{
  "image_size": 64,
  "encoder_patch_size": [4, 4],
  "learning_rate": 0.0016
}
Rows from block 3 of the image encoder of a small contrastive image-text model, named by matrix and row number. Rows with one number belong to one neuron. Each number is 500 + 40 x the weight over its row's rms, rounded and kept within 0 to 999. All counts start at 0. Numbers have three digits each.
Before each neuron's rows are labels from the 100 images, of 14848, where the neuron reaches its largest size: "patch colour" is the nearest of a few named colours to the mean colour under the peak; "responds to" is what is common among them. Only what is clearly more common there than usual is listed. The data: dead-leaves pictures: piles of overlapping shapes. In brackets: how many of the 100.
# gate: MLP gate (encoder.blocks.3.mlp.gate.weight, 160x64), inputs 0-63
# fc1: MLP up (encoder.blocks.3.mlp.fc1.weight, 160x64), inputs 0-63
# fc2: MLP down (encoder.blocks.3.mlp.fc2.weight, 64x160, transposed), outputs 0-63

patch colour: red (26)
responds to: vivid (45)
gate.107:499507548527498580530561470458531471479522506438525459560519553475557509501575468513524489476516421551584493582513456478512512548514519470489474434488483460452507533427554507526461456499545559
fc1.107:579451464491586448567566482493519464551532506494544507451452462476500548563386470543543491463532487487487468454487484541486447551513499517461522500469449460453559465456504522494550534528512494
fc2.107:467521487471464433519451489404421467453505472511503490496431442522507494550554512548540431464573431520461467484515462512481485459513484603541482482591506516514503502469480537545520463511511477

patch colour: blue (27)
responds to: cool (34)
gate.49:491503491434490522516515499473487602482474557462493550518482488514454538469516491570500539561449523540440517539472536523438516498518497467448467472424529517542525426455553549545478611478497467
fc1.49:443504467538521504438426506526527375480535518439516470484482475497564525515472531512474513503524484492539544464563486484473444475534529554533558552570451516512490515455536521435517432463509431
fc2.49:501520498456540525476526509475530536554581542472456474484585417448611502501555479472476494512540462488437422500455438465508502490519536500485526554482486491466496469514570512430526539548477475

patch colour: green (36)
responds to: vivid (33)
gate.59:425506563470511541495485513566445450458469519514476398543550495463519501588489508470430508500522490475467506567445492475500473536498540473476502466483437477518525535554469538470453428521524588
fc1.59:533466421489525492541449443495517522535517534552532537548533480497408444420518500458520459540491574573495449470525471488517540420499506490543522558522513496481534505525540431556538533523453543
fc2.59:516483509466542503511505438548550461466462495501490520522534480416629458496505488496492497477511483534467431528560525462439450527526502512492389445541528483520576490455509489502451431477530516

patch colour: blue (38)
responds to: vivid (56)
gate.143:526493518502456495490486514545404550535519553490547529580542514471557477486502455554504531539527458489569513522500478520472476477494436413507528550528498439515534442448495473543510521513589411
fc1.143:495519486493562542539499452497388552517444494480510537453467499504607554549528525480506504563556478542485503574470473503499499467509515544442502439505495484553485480518527516550453468490459601
fc2.143:532488551548469532529551459532554499451420401480523502501541510513490575388519512530510495523466489498510455521533524523500491491527557509554481501525457454445506457497479478485537470441513383

patch colour: blue (30)
responds to: vivid (43)
gate.26:475477507512553476527455492448452567474508461466436512553490546519489520514476492531523581471509512452510550549490442515437581560581543457464480433505564478516493481483540541546468443451494553
fc1.26:536556520466511489452503499494454618489511488441427529503461511484540487503505476426543571512500492442525539557536488497445473472570484535439544468474489565515497483580545541479538529483435494
fc2.26:545521572531417515470550525554514526546493486542445495538547477452415549501520581481527584505513515467500552505452537545487573551435472546505487473544525485511552507456519506554534500460490473

patch colour: cyan (39); green (27)
responds to: cool (37)
gate.64:485509478480509544415446587484537565446515519520560507492514439451513460476456484524480451406491468428534501576510542484525524477496486553472485555525464481467473482494484533476513465439411536
fc1.64:524515405510481525500533540482486408498491496455507484514490502560486508545482524474490520517514460513574446377457461540507523523478456443537428490473585507412540498529503454486542512547501487
fc2.64:561505456530542486421516562530580520505505429518573529510482490432535524490488477518496525516461556519445484538539400482523505523554518513486450448511526459416466570479451499502513531527553526

patch colour: green (37); cyan (36)
responds to: vivid (76); large pieces (63)
gate.119:506545517475502478461532414531542549525509510484511419525499573517582584532501510531489460474538506467513521463513446458476506472522494566485555452566520500581458485457501509538413559497460469
fc1.119:518452512469463486482547436593469518527538522490529369526530493519468453584545478535494495477529553531490499519439536531521476488537524532502477508591509488529476514459504506496540463465410556
fc2.119:483502447513492480540490518456477553544531538444477509536524491541488531473497512515575555470528425479511496428516526498544546513526532502514542552512472593402485548489493541615482576496534507

patch colour: blue (35)
responds to: vivid (45)
gate.11:535427515531553491518508595639485520518474464476476497513483496556491506451549470493468482465436496542442468464482503508538493549499511455514572451509535449426463521496523486553434484527488528
fc1.11:463536504486567460491459516676503526474492497427508480536495501544472492522540529438547530480425506481551465471484533520505523540458484451549553483511546498459490527469504483460464556512523539
fc2.11:528477557574487472435500520605465492541467513484496528490516511523501532529514464547456507475491445561492575436534554492509494544507590488530488486543480475501563546484447492605468454532497537

patch colour: white (34)
responds to: grey (62)
gate.6:519526524491584512498455488507477465474523498548567530480421546534542527475539530507448504521532510486468475534497426407514444490539579468437520582477458517509446462550435524530547517463536498
fc1.6:538517504457568447515460456497519487453553504466533533481412563559531567509488521508469495488501506512494458509448468419512451481549558507477520574557569475515433458529433521532548528475535540
fc2.6:530583505546553490468505501490534499458486476527532495518486481476573432530539488529498510514513561477583532506459424545503578599571517482451502508488498462506555553563524532522472510583487484

patch colour: blue (45)
responds to: vivid (50)
gate.60:508521499424449553429520492462420540543480507449517555501471557507498489426521463482538486493470452501527551535517511464453547500561493523469571477515549559511462488498506494561471529486389560
fc1.60:490550571441507536499564459467582475507519482621439495494504511472477523465443490483474440587458514506457470418539516488506414461494518489522502519514508546481516485510463443454516529546529497
fc2.60:500572502517515489405561445453457455457567567501517533523510469549536476537534476475536541547478499518530511549479382498485489499451457536530512421526473479544447480500491517484454471524557539

patch colour: purple (42); blue (39)
responds to: vivid (85)
gate.111:582506522460506504474477463500392496568517500459471511434475445522451452504450466471535468480518530541547435527479491528550497561554514502491514507558488564420542472469500489561505415501457506
fc1.111:569473445487526500494514522488433461588431508455458522547503466484425543502427464502541542496506488522506569490504487519534559500526506496401491516519491534405549503486482496527455505593517467
fc2.111:527488509549530517539450459507463476480467464479536410504474480473474470435446500516509514485573465479375439524536566501568483461476529442523479507539540463460484501526523530436546514518454435

patch colour: orange (25)
responds to: large pieces (79); vivid (64)
gate.139:486501489518446440520519506518629443488494486565518491557421501493544488461432525424458584530473562550542524483497517442481529511493438540483495485487482476545465547463471504496498491484427491
fc1.139:529438525542508561515447519518424522561454494428510493495516453435501469424492493467492530491568515542478549521545579576511506519500533547418507521528500510471483466557493454533470521523551575
fc2.139:475514584451518496525459556467486495500520565537472543433566452453472518531572473467540500476489468531519489541498443523529448477490495542439509503419536577560469550493446532535515509531463574

patch colour: black (33)
responds to: grey (38)
gate.66:493500521509537532508488464551413538490498550486487520529480472512534528524569520523485516494517610445503462434552442505407471451470569566493471450543496523444547502495489537471470594498511501
fc1.66:456531447521401501515532510546577388545505528474492449440480501487490517529459545476482535502496543496563496475461499509485486520477520417460501471543464530383536496488553498487528511461447519
fc2.66:510557498512515489512478562527550434512565510456569513498541464537540516552466435454575567478503477495512561448549513492533478487472572483445508454527533532499491395445484475478500564546521518

patch colour: black (42)
responds to: dark (35)
gate.58:496489502522458380477586448514616505572479513501489484426516505489446492472529539479478519504442492442519525523493427492434447489486482452494505512465481565461517520537500432502475536466497520
fc1.58:518474538485496484486441533587398533482456516521528511491519506491489512525546479541548496511488468505483452471501584503478534478534504577511549539441527562492416537590562486545460567542502500
fc2.58:542450486508514492493499517486490558437485549433542494502468496482488553501597436477493503499436460515485451490523444439511495489527486537397489556449526516506521591508520525528490468524524616

patch colour: blue (49)
responds to: vivid (49)
gate.0:476507551462449528551378489502501486459554601475422486499536483478504462523502437482505461492457506463532491461460473498504501435441550523489501474560449469450495496470499467550460523438464439
fc1.0:512513466521558484539518527452497469405485442553574538461529518530466571557545458488445580503458495533487565527557562489520497554528454537532539539429494528523466497527484458467510484554482486
fc2.0:492452519494496498454502475520508527572492365551528486525520547533468537458456535457538476521525536472461462545498520541463548528520411474509568483487434570494569475523484526466561463477499460